Rows from block 10, named by matrix and row number. Rows with one number belong to one attention dimension. Each number is 128 + 32 x the weight over its row's rms, rounded and kept within 0 to 255. All counts start at 0. Numbers have three digits each.
# v: attention value (model.blocks.10.attn.v.weight, 320x320), inputs 0-79
# proj: attention output (model.blocks.10.attn.proj.weight, 320x320, transposed), outputs 0-79
v.202:177108129166138098123127146101151141085100173155157136123145148124130084087112113183130101156185103129153126131160114181145142114128153111129122083076191131168101094071136065160145169108152174152116140073070131172177190085111150160122173092
proj.202:128119134129125179164153122156109140149158087113107086146118094139133149122136136072130102096106136132072097150115158081145118130149116141128169158150085138129174141195120169108115113179120106123159161188200165091095097197114100129116070152
v.203:135153127117132166055115123086144119129210146094135168103146116155181135178136093105105115094079148140130131136101106114157085077172137100121121099068112098085149133169106126098140121103105127136062116143131104112093100126096156092130105190
proj.203:156165144137114123149164094156122122125109150189151141181113156129094136119118160155149173150163132091138161136117145141114157166106156154113076174162148149138137131103158176162127135130158166114166120092102116166149164115173114155118160047
v.204:150107161162169136118164153120137146167185116152136153135088088092146127142089170208091138121137131122122107151173157154161118129132095125152169184113090145099151133167129109181161141124121128117154123059101134147157054131118120074119143108
proj.204:129146109084127125180131150083080153107093192090128079187148140117140113135199114043186075177171122115116181087105085131087125165169172108098126043136128107127100123087168145135104075119113151120100137176144179148107176122125130165145136131
v.205:181169144175097119122131106076195157168111170136120122106084095137142112123122091095184094167098161104091126146077174098080119135130138113112108063123133157075151085101094102080083119167119084190141206127149121148138126136116166164124135146
proj.205:035081129111196131211146147174114145078139083077157120162121118111147109137140118144087177114155085142163110070143072134154120147106134135148154178159144105147073161115119097165149118086104164109128064126170134129112101132152058101126102119
v.206:119093100065184135157097184142126088086135152175080132138118121113115161173171160229172150111115149127159220182148110120103126144175160092155134065211126153108144103131159084149100082124199139146148160092104237157087077147126148193146144153
proj.206:102142131177070106142164082124102162168124144110197116104173098165125135080116102090077136115124114099087063120183194115119164125100113187079107152090120099132119133140118138102135169142087105113121054145116026136178120072153112085115123111
v.207:090095072211141107113154060151093128113149186111096144096076100182125113132150112111122108154152114109072094110086130134078149115178099133095073211098149100180085193122161100178144151155134116125112070145081132202134138094109121090092100127
proj.207:202151182065090132173154165124198150091129074132138127158189147114134107157100150128132171091129135116178165147138156115211111140105144114165177114152106132100149108127102131090148134134105118139123153145168136077138129162153123159149178117
v.208:156090123182153137121114103135152116120169139096147141039142127154150109093081120164137127098148114143134137100107105102198150140144084189206132155117144137127177171149150133143142123141136131116139152138132097144134106120133131134149171165
proj.208:090136120084083089115153145140143135131090120131088169147103108128128137142135158102105107158115154128127133125132179185108127130140182061084118107149068113133113107123134119141078152138089081141170122138122148107121182106103174126109113130
v.209:087144104104159126152124129105154158113138125125170096157187105125145086195150124119105198142137074122120100118189085125137151141160028147134103160051116078176100157079065104139105180121143167162131093109138131213132117151163136101172112102
proj.209:164108122162124126103130141139108103186108123143105139127065140121096104071072116114130047129127141165155184140079161123117093128128152080129125128211142179122139122201156133119108083164130076089122177177107113100099153104110069099080131105
v.210:103117123120106091103094101156092153173111128093157127130118079212123097146108190169088093090130090145140124139166115134117158063106167119142206105089092135142100107117174094110126148092133126042159139125079162114122173121116179083123060151
proj.210:161153132151132145164182131121135097098198134206111132117167157094184143076148071112161155209121151108124119152091139150165076178163135123102067142119173152128141153115070157111152091173146122191097125147151103169106130181151069180166194137
v.211:101170060153230116105149088200149126152115134117096146089085138103165145127111098112144135130105108153105113119106166145130119067133088158142171139105104075128131150120134168087101139158159108176092144115136164103098153062123107070211134113
proj.211:157097187092105133173090202068147132113130144143176109126127095147082141122151130106092097129166118066169130088126115133108138155126171084131100119174147127146137089144113072156152099097020173103169065098118108108191121207105169111096126142
v.212:094128087190087160131131124147083114157115089140087185135116110057122112098169124148159125135127140077131120089165109161148111152038106121155096138090128141176126126216145121099086162131193153085102118157125088122071194129110127165054141115
proj.212:132073120082147100106137102138163141107165157095143109126108149177133155171105098123094122100136101135141106181118136121080187112194134150128163102181159139084116176064131148142140093104098141162150134088104182110161096120123128100193143164
v.213:128110112073141073161174137149185185119114175136111109154101130084092141125143159161121151155082058113072119171091186153151178116115090114197124113120070134129151121163121149117094138077118106091153157155077075136107126121135138169158150200
proj.213:108149160161109128106090103113103113191169120138142171078158095166173124136108095118137170155158158140191123105125123097119071100110144114079086160120112122136112142082129094112171126184144160133116094129170158171120149148122105091152132096
v.214:171100154120123079151119146110140191135109183147183081154076151120130179117150148127101142107163095130093085149118147162098113139114145124140124111138121110162136138111172141110110136074099130071175136093193092148175190142088220064178176078
proj.214:114138096176129163092133117141104094138140104104063121108158106138123105113144087087152129196115096119095180129163114101162153144170132150162131140118135154088097114107080125162188128169121111191115132176080139134094094121115061222063064152
v.215:132120180087148091124101116125137118145174130117136074146137108173104129144102156148097166115117125130148130165105109115132111153090117102148171111138157084082162125135121074164096158124178098113189152084114194143117094119148191093194140197
proj.215:120175063161130124129134132106103140094140133156117173080137145145129154109164079121160114137135105109119128131167164162135132093184123147106136098116126134156086115122119129102172083156134150164080147186163053168142145138113097161092124077
v.216:175128120187114219157164117136112095081146206111172101107128111122153157139092128142175126133189151123159084089128157135153103096117105103144152106122106162121111085131102122136103103125154088125169120049137095169140103118073100115108142094
proj.216:132142159078135083133122143151134148166143109164089158140144145103118102105130142104129148114043114149069146140169125179086155168144124134112123173111179107154168175156168128127126130122146157138081142198122186048082142128135193111104131156
v.217:129161160132136206139191136095117113135142073127121183183125121119186117169130145137121097223144140164126168143095138112122077088065114060136112146135116135107138128146075145090130083099129158095115177168185138119118174122056115123084127101
proj.217:117092080131134120108038124126117119098113153101139068126102157099125103094128127128162144086133137089148141111117133189171176166188159236120141134121151133093100124086150124158117158158143135098129042105082148158121121134142182134202171183
v.218:161114057144102203101180102112144142088167179103177141130128100166107166109142130102170156143138151206149108110127101148081133164133130129105178177150129173060058091160160126150116159138148115180117146157153181103125108063125067196105148154
proj.218:098176174115140072099143171163142075172086073186082157132095175104168134180130089161061129102107120112110134129156134129128139074126123128142103088112134111197207175100113201085125097133107139082137095094095079121064196132122121069155142111
v.219:129107153121202118151138118155122102112118163159132127114165142100123124103158087162175092140085111156111126124120129111102154109162085120146140085127107146106125076071181094087115084131134175107057153157103182188134139117094127099119077064
proj.219:142143109131154127121145162097145129137151120128116101154108070167132149138136109063062168149165118112147107143152095170156069112106182155114111088169136131184133142169038143151143118147127101167169157140139037080147128151155107164139183180
v.220:119141084109182125226108107153126120094096110153137134164095193117111074143138099158058084137120126151155104125119158163135152175121145105117161157162092131127113167193152143095141157136162166069089139149168108163121097160162121154145135097
proj.220:114077173117099103087130165104105135152161134080135133102180063172139121143130174111152172074130125116116119133115099110114133073140102151185102116123134126104149143079070108145061124145142091136128050091067154088176193098101125126093105179
v.221:151140179178098112166101084139136163170094152134118103113123109123105097111152125176071099109154134112101137113129149099147150114093090103083121065136144171144179127133158056099181158140126135061139123158134135143115076142108141130166097077
proj.221:101095067153165156131103173095107069121125090141135162175169147127150140135149131078149177196086110167157116177169114118116080154170171123148141161147103126099093134100085184127085077125151106176108167127130122113112183171125097146142143169
v.222:183202177121166097065147119159124136115120100170105117142141092153133090122058186114165091148138076144165159118187126151142162098119083137119175063148114131154193118082170119161143163147135127104132100158112155101098154140111157121146117117
proj.222:071103084147135213192106144093118118154135162124118138127091168111122182124198093147128186093146227081089093148114115152109123142126175158113118165094141159115070128176111170166137123094107145144147149137147105167163133138128146170117145124
v.223:074138118142159174136130041155135120138168113084176093083187066115113104138144015145156203177096121085103157106117115092171155121137184136131157117146073127194116159069118101162114106058059113103116141159145120167153129152080198121172079108
proj.223:193135109102115083111134205104157092136083153148150166142071181139140147134098194139123064084159157139209065147120157136126100147124094116116074160123151097075101114200150156114103157181182134118107112142092139077135141107190137089085101191
v.224:130156090214099076150119143092144124188126137096127222146118064103119109124091144086088161145126111187096096098183141140129192094082117099110067138083123157103126119158170115138114151151163089138150109147169149100086175099161111157028079179
proj.224:107108194048141119103110090149125124066127089119098062088165181121152152141157127151140098073084118098118149118078103120153091133160128171145155113138094137133135113086078125125130109089091138123067102081112112112132117131134184102218203108
v.225:092166151146161111123104121120139164165088133095099154128155075117143121142083119143126112156108166099143169140202157160129154158134115169155122118102138179162116183077158163074120131123072147157168100122146170118181150145156106106189192128
proj.225:105116165108128125096155170084120119063133113177139144177125144123155122114126170117131104134155125149127097094089084062132124060118161079079135132144143101076114121210108076162149165126176114079115090105077112129108129070122158156100064117
v.226:094132086173138149107120130067097127064128092045133077121088093136140099147102137083183192082147155174120147058114199098140167070111133179135129095148115143133102147139158134101136135149140140156136099146124134168118083123122104175118160088
proj.226:151145166082141082120136140193186124144117164189124166151173157135129192124118132168064061113131136075133110206122077141083129135087107090129162198120152106151166145115101112147111150104117091114173133078120119101140131083123150041127112158
v.227:121181167129142138121144120071071117136147191092183150117179103142140131095150099148134077142120159164157130139162118176169116132103132160156063122073148068128113085105135039152141123194103093094137086078131131141146152133114115179100106146
proj.227:146121125130136135127101147208163149118114066102083159164115133132119129207120119107168158081157113124120161168109143125093154170146103120125195138162136178141159185174122133168141147099158168178153126140118132089109099107172165108179171124
v.228:166123127116160124083116156128078121125159102131124073114135124106090184086150121087113137145139095174133117104133103117157160157122102141113111132121121106175111159118106063144111111149125171103110151132062144151146102078132140077091173141
proj.228:061124176150171129176153091167120103121110158120096166168123107136180085203103142166154131122121132125149164155124162129102128125150153094168121145135153145095123113113161183162158137122131087143126132131119118140104127181182110163132078075
v.229:128130166112132157154066065100071122099108118140139060116100109198060126074206114118124206124085143111133081159098171149169120104173167096164143094157159161122110173141105116142172103134134110045080121110105141152092119158129121159146102116
proj.229:152163058187077115145186151174191128110143108112127224142152091095196133131081136137114090096179121160149167117145109094125130134055075160111114181079121100132153063087117102109060175156113130178189070151113089121185105102087139098103167155
v.230:080125109181126194152125166099114121143152131133134138182201176165152139100154134174126155116101164088161117108058116154169116133118138099154152167147152154143114100119135135141120139113113139089185132106060113118182097111135150076138166086
proj.230:157161121090126102098165127171129146130148112128166152099083097093102143185162091093106122124139088165119163108238162133124167131165149111138181081135120093156148154124131132117122133123145155172118142144174163139121180141123109153110123146
v.231:117114110029095078108118132093145169133155106070155154105149131112131122092125200118061152117174127142140104147118153169116113128118197156052121093152134104131094124173151140085144175096124117099126122132085175114151121132125133126141161161
proj.231:110128115181143181142097089145122104079087162148097071133112102166120148108142077165168102116059105083128158122156112095153109117119049086163168157095128146134198136093120093193131077192139111130107156126165108130110139134092134113118091091
v.232:131126132138095083130135181202085109195079144153122119163159143138159185133117198114167112134152125120136182192158182135103120127114098160136072133109158145103092128114113085135151095199111109124120122167117068148141124100141103152200159150
proj.232:156189130098169189201150054094133144065194109095118159146114081085116097111173069140103133144141126088161105091123166110174146154132151087157171143099114135158164113100150123108095184118158155068120129135165185134101137150109146126047105159
v.233:121096152132115135075140183165154135090117185107129202104129124070101107136198123139155134094176155105132069096162149102127218159151109091125129118154133143118189120147099133141181124113145173126131168110124153129136069152134114100195098142
proj.233:138135097119127107168123088079085110111084073197143052115124167172123130142092156123114117125102108149129199166133128128117072124122136124136139142077103099100092130147123150142111152126110135129102106115163116128089176106109157139026108089
v.234:188096130140102160145095184198187160186119178142075065108108089145161130145133139145089175126098109160110137094128108146162152162136150172147144135146177112103146125103096108113158131106152123120167085125120084144130115135126070146121172085
proj.234:067184097131148095112099062065083105106134100135150153145155171128096165124120132127152109155162130099132127110071124103081118106115109143101135084143103121113126153148163141170099105120110125125119215114122170120081116076148184099159095138
v.235:156099098101142125086144206142111103186124153125101177091137099156111122163078180152140097133190100191055136099076159154108147180144109091135107116169107121150113091110077113159098132108112097129080128106145140136090144155145089114063093109
proj.235:067161199127124123130111074131158144105113081141122065142146157078088099058145114080099118158053162092126125140185074168142128107115120146088119152075141173130163173111123149149151122130146136152166144166132094130145132101150161123134164167
v.236:139144151122157118113129147155128103155127137075126184113144152130103148163117077115092151109177213088136118182135160104139096178103158127157121088106154106110142144173099106164117111155120137117173143142116203157143152149127085057166143102
proj.236:126167129110165138142115131108099143107151074166122099152129103111149111098133162098142124131075024132115114103096129138099145136115102134112122182153112193132114115098148140166151145118134114143135114133133048094130137150125169231108144118
v.237:106150119216169182098165178156152110141150034137076140164105139181133129115137120122135155114129163136105153128119149149129168150132157160116172096155157144136135108178134135108120099114111123130128120093155116142143153128116138102151076176
proj.237:132131185046094060165081116113086119126138221131127100091158124088114153163118163100085088090110085087100092192103107126053107131127100106118087108116112110085133131112185078133114188113166156124093134119116124141112117134148107140092243092
v.238:155067120156103140131111138113096119165112132173103051124165104083154131128108136125122121181135139108137146091203129136109143187160119186135127104090152117114151143136122042110107156112113146117197109155128115137109174157132200099088117078
proj.238:130164124100106134153176093168116158103109128104126173126117153180106165081143107155106110104133125123107124140040115124143106100148111064129163147131150152157134123071131166130099079150117128101083151130130139126132122101160081153155126152
v.239:126128133134122136097102104166157133123056078143103145131138107078137167183100136205094126155115112117145188192092099089092196120134124134098100148123131122116105183101115075176155147149161187119135157128128105120123102174133114075125146109
proj.239:150149142134123126155147150116066165184181155121142148160150097197146104044141098080152156110092114152109083090181155149157088126117155122127156125111147124121158108175133169092099114141148058162127115129130162143062134073136101148157104116
v.240:145193148096203118122148100118132098069077083092162136150088092098126164157124105080176125087151108134119119124162146112131155168149092124112176105089103119110156129170142130122140116138097149151105137111106120128138087125134153107161088138
proj.240:152075153158088141185161126156120166136159173137147123184128164113093064138149184156118114129150180126152123156115152136114116091134098124136134148170116183122075106136117128111168127107132100104117154124125125153136169111099103172079139092
v.241:122109169043136168136116170198139166097104162101066092134119159055132082065183146120131177090081155116139095126144137156102197138166118098182164127079133076105152172162116134135137093154140128165116126202169143163113130123126155123108139121
proj.241:140117091201095150147172102078125112120126104128206106166137131222090167212081100129112099159187102142138155101145099116181115130084139181069113125177156219124105100128104123124143145086120157115160124040120131105136130138134103143133078090
v.242:080073071098151064106140121103160131107136161156088188068138108150146151118155102147177131123125140115105133106075145159137115105095137070137143147099128106152151087169119124131136206121130167104112179110152119140110085127174115145136144157
proj.242:126158133135067178121121148154135154148134085105134097164101123074100108117089123116133124110131142116120090131159139043102151121122099161131142083115050119131140126097119137160102039159037110154125112148120127130105174124055128104105083109
v.243:086150124133157099125124129151172103103094078204096110138070173128122121129171068130073139099113088116094096167126101121153095170179145161114100119111097160115108065112095085142066090085142063129142097115068137141074063105157093117120143088
proj.243:149096123166108134154118179085065135106172187079147118140194120124119160186112168147117128142142154138126114136176182127093153134103079091224170140149134090148136185140188193127144151128134192102135177143163097108179123166096179109123133145
v.244:078114210152097175124137106066143061129154128123122165148173184118116117092167128086193191139128122128127149107131166121121171131164107138112162191106083171129192122167114142078075162166167129127164127120110142126151068142120161169142145102
proj.244:147136063096133103119116168165090186110087119140154087117124099141121200131123146142048049141116125103097108138109106155145109100109148098090145097142172098094073138126114093138150099095117091109113155118119108153148192112127139108089116193
v.245:090136116067138102102212142121123198121099051086103141133125074114095136125082142157176123124118132155127162162155140093133093062101174083171046141126070144096096088129146136141146169117121145145113113138080106123114193125165099109149138082
proj.245:139092170153131136123115117130154118115142206164150120140128183172146118081155135126101098118115140058150057121115142201132192156162097178105213163120099136113147136131102114120115046141177097089155147137107169122143097143114163126142113162
v.246:029177085152156146099115088130088125078122120178095121099152166161152109138130142148127130170118130112095122135148121093120150083097141127132120101084134151188134117156121119121103213096086116092076160128189184139115137159159096086159178127
proj.246:199101113143123112122144168127174131156144128106175084152093044093095101114142125101145105108096154128141144150140124144136105115133107116112157159174132117124113164115144154145145078163155136164194065090112084116182104126097141133121086147
v.247:087154082131125200131093138086098141077155118170154099074146095141132108092126097158101137176117148118131125088119102082140055157138135147146011105109129123146142085157156078107110100100063120148091146145181139149158061107126104149112160115
proj.247:187101122127112069146160138144161113148069122067112151139116109107125159170155157141118128055157089154121145160140194190110197116100139128148229151161129087118090180124137137165127155151149142115164110094096110114132165122120129099135152134
v.248:182092111129140097181134129152135113144108124137117037152114138116112129140128120093173173140116106119084068148118066187099136113161143180148130099153117156137136136196181102084129126140147133099135118109114143112182180085118071141101109112
proj.248:088187141141154147100108138114117199114135151103156199114147145147147139134125115146071071133207135149189179096161174098159116087134100082124123145127133123169121130068107116169160110130111156138119134156107137138111118181139140138158157124
v.249:172048154123185163118181112183161096113151109178095154134150146062088116097108111143206101122161086131151134162146098122124119142126095130101119094142153069106125145131168135147133147117146128116160152085123121102133125100171078148155165101
proj.249:108157100160092076083107138121092144171097129104075103127101084181151134142124146100087122140110136109127122120100165106161155090112148125165175159141108160153101115085122131133092107173120134147095100171165121158089125152067176121129104134
v.250:117173160098134130113091121110106151097102175137149152153157128125121087105161118056131115168126110127095130131107105142098210115157099176127109112104113094102076137128119133074216068192145156125110105178096166157098152196111164122148133148
proj.250:168116048148126148116147165139117072136132112087106098100086194147101164123090154158104190075142159143164137149125106099161053142115133124112170140123157150145150145139143135164099195067114117119123151111138076128142090068137110132100117095
v.251:148163106200141109118116128101096098159151124135112111131080055167093137147105105121091057082136084046111160109104147121109132132164048157136126087207149137109090125147107149148109124107157154088170197155192186073085107139165102087132170143
proj.251:059105136054129127158149125147151142068108102120137137092102155110193105103125171110179180153177178212144112155165104109179117109085196087084110196047133129157130166144148115123119140159093099172105112144112070156166173139096148155106119109
v.252:084131105100127098104103052155155112168147152135127145143149174188187184157118154131146110177134102098119138193123141073150120082124092140139149156140079146119178119090088141096120087122197113128117126156173161185111039112145165080198112083
proj.252:184148124177126176155152157101124115037121066089135116124120074096078100076164081154124139084133171132123108071137119160130115206118154097137118121061162087170086093139152095177124202146072100142104158105071106116089207119095103185109131130
v.253:134086132071131090102141094112146159076113124154086190133130109166206143158130141128098103129120105099140130132129128117090162171162127164080142154126128141113146171142125140151175140106144137117104109102119142162106161153117137132159101149
proj.253:132194110187093174175085184190162098143143131102156053117133165135088130076121135156158143081187131152136118122137143141179119112107109117145137114146136094135096088080152106113090102156112128104118175146147122084181121110098148131114132112
v.254:116127175080143141129207118143134130158153151116094160131101091101139123175124134086125205144125114096144077106095193143130151066087096164099188151119093140112118151119110086117060115122165095142162159078120067031103142058080158149130125111
proj.254:154129114128115113100038177122185150101130084142151127115149165180129164106140124147169100110127107149103132130151128133135124105172156122141143080138137143157123105126128151174147127135088171095069080122176229178148178201179096106170134149
v.255:174107143141117075129156165108125096155143105153140162104169075129138117177171171044196164129148064103141140104173117133182135180131115160162155179104115118160166111083137117175125135095135153109128159139136091147136134118141059129103138175
proj.255:121133102151143144139150077128139152102098126132152099134058126122114108070070132194047074107107178145074118143118129114110102151113172114110082078142123139107055131167102166073178113111097140178104135121126178123189143124146183154177089113
v.256:151084117146083108113125133113061156092126147119118124179164126108127158167102160122133074088095168130136114138134165139153138196122124128130140125083112112137134137112107107108136113036141067133083113144126037118088108162143123103175178094
proj.256:127184121123182149152167103100199106185138112123162134164123076134141101087187123165174174199148105115114173122100104101105082046128121114105155148140128121132117186158151190154137129201137152131170148135168180160134172092113096183110086139
v.257:123068132092126116114098116144108178139120083125098107094131137132098179140066142159068092175173081186155116151083148133080058090149165156085149154151110152158133125135132128106124029140152070105151157121150142169164129120082103117116132092
proj.257:113163121132128133138123120153161046105129165139131120157149126122156064105170123113195137115085180098117098100157132122160150139119132122145090073125146100099123143133138161125152211125098161081074140138130097068112102121122126158161105165
v.258:177106126188188127164077097102147098121119174147152071150175160118133096134111058101112134083108144149133092145118106150113087120181159127169208122092188094099145129127108095143123139130096181143087122101130151122123100127130148140113197124
proj.258:132162136061071173131189157153094160139109138157137159141105075125130122092153228138109088175131120086146151146122144106141170123105105122097067136147108182158120128168134122109095143144148139154191166137132124143114175164135153125188054115
v.259:151136139146105083132131194125173183118155094118097190161194092096178125057097126087119086107165166085113146138131114175168146114141156109140086112130139092132103126150156127133159163131119082155174108132108181196153092168135112128136097126
proj.259:123106120122121178121104089121090068127077137130155108088092171167106159179193107118145155133101098124169100122117124100111107111158092134182162183150107129114128142085077145190067084148129164149143155169146101075090160089139193170133143126
v.260:055148178153088145146172104166143129120131161089119128107116115149180119131126108112178131101138168121131128120115143035104122110137119105135129052095163081168171137062095146153089168111109116166137131080131148136161127108140142105147144186
proj.260:209087087130141151101081146138145098119103081177187135135175147118114131122130176141097129157071142144139112152137111223153177183116145138136157182151120176114116109181189115123141083171089128150117166189160140118114157128141172089140083146
v.261:124186120120137145129159115148046140147131126129168153125083160180120118161176123102020138110130135104167123121096131091094146157168142129100113032124070151123076118119091140112163073147104129117159131080145139061103142097106098156107119100
proj.261:111074149104130096159116156101156109114129150114066114124159105033127060077094109159217127162106124173116141143160158156159093113083112148143143186102190122155173083139147133190055140117162092150105077145140140189140116142111134130101130160
v.262:148175137130081161137147080169101050157144121063107177162113124132134106119142160108107069110133154093085152132135138081117080145140166122097110161119165163082117116134152185122097140076147102088149064114113075178221133149133123084085135164
proj.262:126094137102156120141099176103152183123110181159094112106149135116133134119152085119168169155118136159191100132112091142124188126166111129157133151154110141151129148093129118181103114176110160163112175147125186062068146107176139174204175100
v.263:147094149084171093178145125157066121127177142128158138102116161134139137154184110101121145139133144125140134153112123124130118150121148150090109157076147158151147110136085196080133152096183074111095155107149122086100060135106137111169097166
proj.263:125160111156127145055120151153164116130058103166107170148147100106139083098075139176146098125137158186148119119153138135081124119073086096166182095184107103091111134147136067123126131143053144142151114154106137171145148123209116134065147065
v.264:148149093122049139152178155112166134135148113074139140098210157142130118156164108132184114124148122121143160089120115145139195119081076070104058166192099171106162166084140106112130165116091125108161126084086095167150139167135183129110132161
proj.264:139153134117188161103106105110093163136091147152115120182080090101155167089144162109147100100090140158101124181153141140122076155182165146110204123058136100128119086149156104146149088112178139164108157193162192105085162110133100126129145073
v.265:111153139090150196095131094205086110114190178126106132164142168137104154162066167084097174106104134139142134114106143191089110118146163131150122124144138153107101089152158181102162068140192139105111119117138176110158103143128106085125125083
proj.265:168135161179121094156083193104188147131098119134133184105160141150137103112216103147107079213139138112132108110118131045167153145093115125083128146085172125156145160141095071179098191072068145106132103123079112100123094099140107180158118156
v.266:079128155076065121095071127092130092146121133104180110086125138094152095163168186128089132127140123120101114147077082112135118127147147153070081118136191141133100138143130131106114161141092172105159115086154200130153181179152126160124193103
proj.266:147135105187175144147142138140161151123153150137102186140188098147106139108092082126160111117131115137140133138188222104127158130148108118155185158099107140161153117090114128176120100085177106119088135137108073106090051111130147080169066152
v.267:110123135071062153120121103116117161093163169145120059115104136112194068158158151153141132151143129172139098140142186119113170100162100161111123130128140134123114104097085178067130128140119184150125136163162109179122060179160148113118171162
proj.267:143161121146182096076115132167121105184098034111137159119179125152091159123105083135105140159076116068075110134108132124132071167146198067139063101140108112116126115195153127179144106089125118152163146103100146079127160085129099137126095134
v.268:103074096106150163140191066096172101128198165132083118100158109121116140118136072098172081101088107136113121087118137077126178111126121191172112061084160092118184135138111121143151100144188147119057131144109108125131120105077068181086116165
proj.268:153173157135156075141120147172091143122105111102177125163118110141175126182123151152091159141133139096092143157140092187152085143143155071069171185172086127122066091099139114108082103136091081145165163139188153129117143123126166089186090102
v.269:056130180085141192140079137052100167114161137137152131117113117162097115148152171125087137139069103091080105163153141135131051112190110166118078119184147139124118126135099182082157141131085096103172115150114086135105136121136121074195153133
proj.269:168152070157069083133159141168116118134075121131152091151140151108124155109146091130170119117171141137177158100143137150155163096082123081117137135130125110125108136114127046196088120138143156163122160095159154148144132122128122138092078145
v.270:105160112114103089091125119169091104197124117169098165100151156121138084098100166142071190120110110138117145074139111085123119147158113123162135085055152120083113152148126165102125114173133083186011149146112141078141156127132103101123136050
proj.270:154131128146142115177166183097140130064116155089151099155132101128113116166140118131164106101148125098134133159134135211087092097094138101106125165166085131147124140086128113167132153076129171064197084102150125153119151135099120138129085164
v.271:153159078108097092114135134163164120044135081118158100179134120136118129136142053089137140093231180151171114094123135110171133146123057077098137143103179095054181134124085183137157111201153169092076121101109132116139107085085128154075149152
proj.271:115105191130163131127085146126101185148157132137090142076132128117152116114105214146137091166023090128094099131126119145093160150140195191126091121157088156203115118134152096140133128087066100132170180144109129130113144177195120053201173110
v.272:120100105157197105135097154150136189095111151132175138106107118145132118099192168099100130096079128153099111099082130124108140058156100193071128126164124152152113150173193118166126162141093137118138178081090108050125167144105094159133126143
proj.272:166153160080053153152195136110160083190086172155092146132162166100116136128128115138197111179140115091161165164175111124167126185112166077151135123052138106141142114088087162137105124109110138155156108157157149157194141068179194103103179098
v.273:088133128208142115124121100184107160118133102137129178142096082076139108119122145178126123165193128185153071121130136060153117122075112145138184143110092169098101139102049146154103132166110138157170091127119089093220131098078079083148156207
proj.273:152087125061085136109131161106144077135109147105127093096124107165118118188151131083102124061054145140110163146167126156077150089138147103166097109127108125157154141161169124093131111085124096104088187139130127116097100190111156145122090073
v.274:124152065160120119156075161078083143071068113111140119097140168139144202129136163170145129139092118144119120152113066173177126108126151141130104079077096088143096147057130132062168163096097121130139157132113126179125102065178144126086098140
proj.274:145102194119145131127197112208163114168179149145108131129116101084138077148107101098093153131176119076159143095150194083082124129130091095160175132153137140113197162163086109123102108159181149138106119106124145095114162162041073136107124098
v.275:159155097076107151069182153161116143139098147190140146109096095159117108149072133059136178196130089106142128187160156134211181119144117130157143134168108203102118124157140157136126169147145105079093074140141070147031114102093139109140076086
proj.275:118098170182180088174120138114100129108151118108083095144112134152141131108191085144143118064139140123141102048072113134065076134107146141081126147103139053135107148068112104089118097111169150162160153112085144084226181151173118149113178168
v.276:100123126169149129101125142178121172117143151148072117133132207169122146143120162138116148097198050140131086137126148163170136108051159161124137103143114111143147130212113135109110103127169088141171122108165146147114084108102089123189184166
proj.276:162172143098078071132135070120083088093138097117167147095140075093122120129145093085105113149061178159104137150120110072078111098180108095095137122080120132121123121053158155124133164122075129117078122110061140093134155155144113114152074137
v.277:117097176116173115111079159124126161100175149111204062170133114158188076156102085098173148161148089059094089060175167147097145107158123134128084136104112134134075210136109097144165117129104153112145117110147165085128117111176098137148131180
proj.277:163122105157110125130135072152109116153117082158049196057130138107059211090149193123117106129138152175148177165089139114169130178069097132104157086176146123077167032128142130095072126153128114151155121103081088146139119139156168079111165113
v.278:201164105124165149133125096151090106134128158140115133128151105084151131184054142153170125057077075134100151134099112140109114168140145091154130051132095109135107150110160075158157149156065085136112132132122157147081036089162118194123128110
proj.278:057086150166087093143160155094138116148107131086124119151136176160112112118192117122095145188168190099151117116200155116106165082105084121118131211139140128118143128191077184120077124121186145128151089146156091155129194142125124079099114169
v.279:127135131100140150113171066069117162096127141119159166139121083141079102147134146150151094175179076109143193109156201113169116115117082091139073124098151135211134093128166061197080129150155121132120176119206077124095053158190150181124113131
proj.279:129142166164163116174124167209127115172112116092131146087113163127174136083131129122100157110087215157120085127134106169083129156127175159100139141234077137087172145131103150071165147150105103169163113112071164133151203103097133105126114146
v.280:106191094107105121095123076166141074055132156150105067084147116168178130139069109093091157156108118131172110116140078141106133106149178101175102083134091090176110132160105124113122173080155110121026099159162165110120125102147039091078158133
proj.280:148105128108139120163157198108150140170123105111170193188096140124089131138153126137146113085143150083090143142133140158172113140089089120108153165177134156111116123140113127162118127158090142161178104120123090121128093154141212116155077151
v.281:126130175090165160084134163164138115140104123106106172133124131167119105101077177096137091145140124170069121103131089168116104109188080139150134118164071145133194144135128121151189145135149160155138130116164146161135088155111153148167122129
proj.281:154126097170155145147103083094115121129127126165109063152138138107130159147189091157114162125145156101143146151106157069159135170072164110126089125122164138066053080130128113104051101142115115115157170160095079113184179081143157147119112118
v.282:146138186199114108195157143118108116127122101128194138188136119117129086183128171216163153069138104193122168105097118054076157106167132109112151105113149132119122132123139127138172163160120178116148091093117110087113141121179110188100174115
proj.282:119113110099147093039077130113156134127178139120064124073171135188132129099134094044128114152078137100102098187115132165150085132138134198156092127129126133174103132137130147133136090123136095141110117169160145134169102145067147078209121145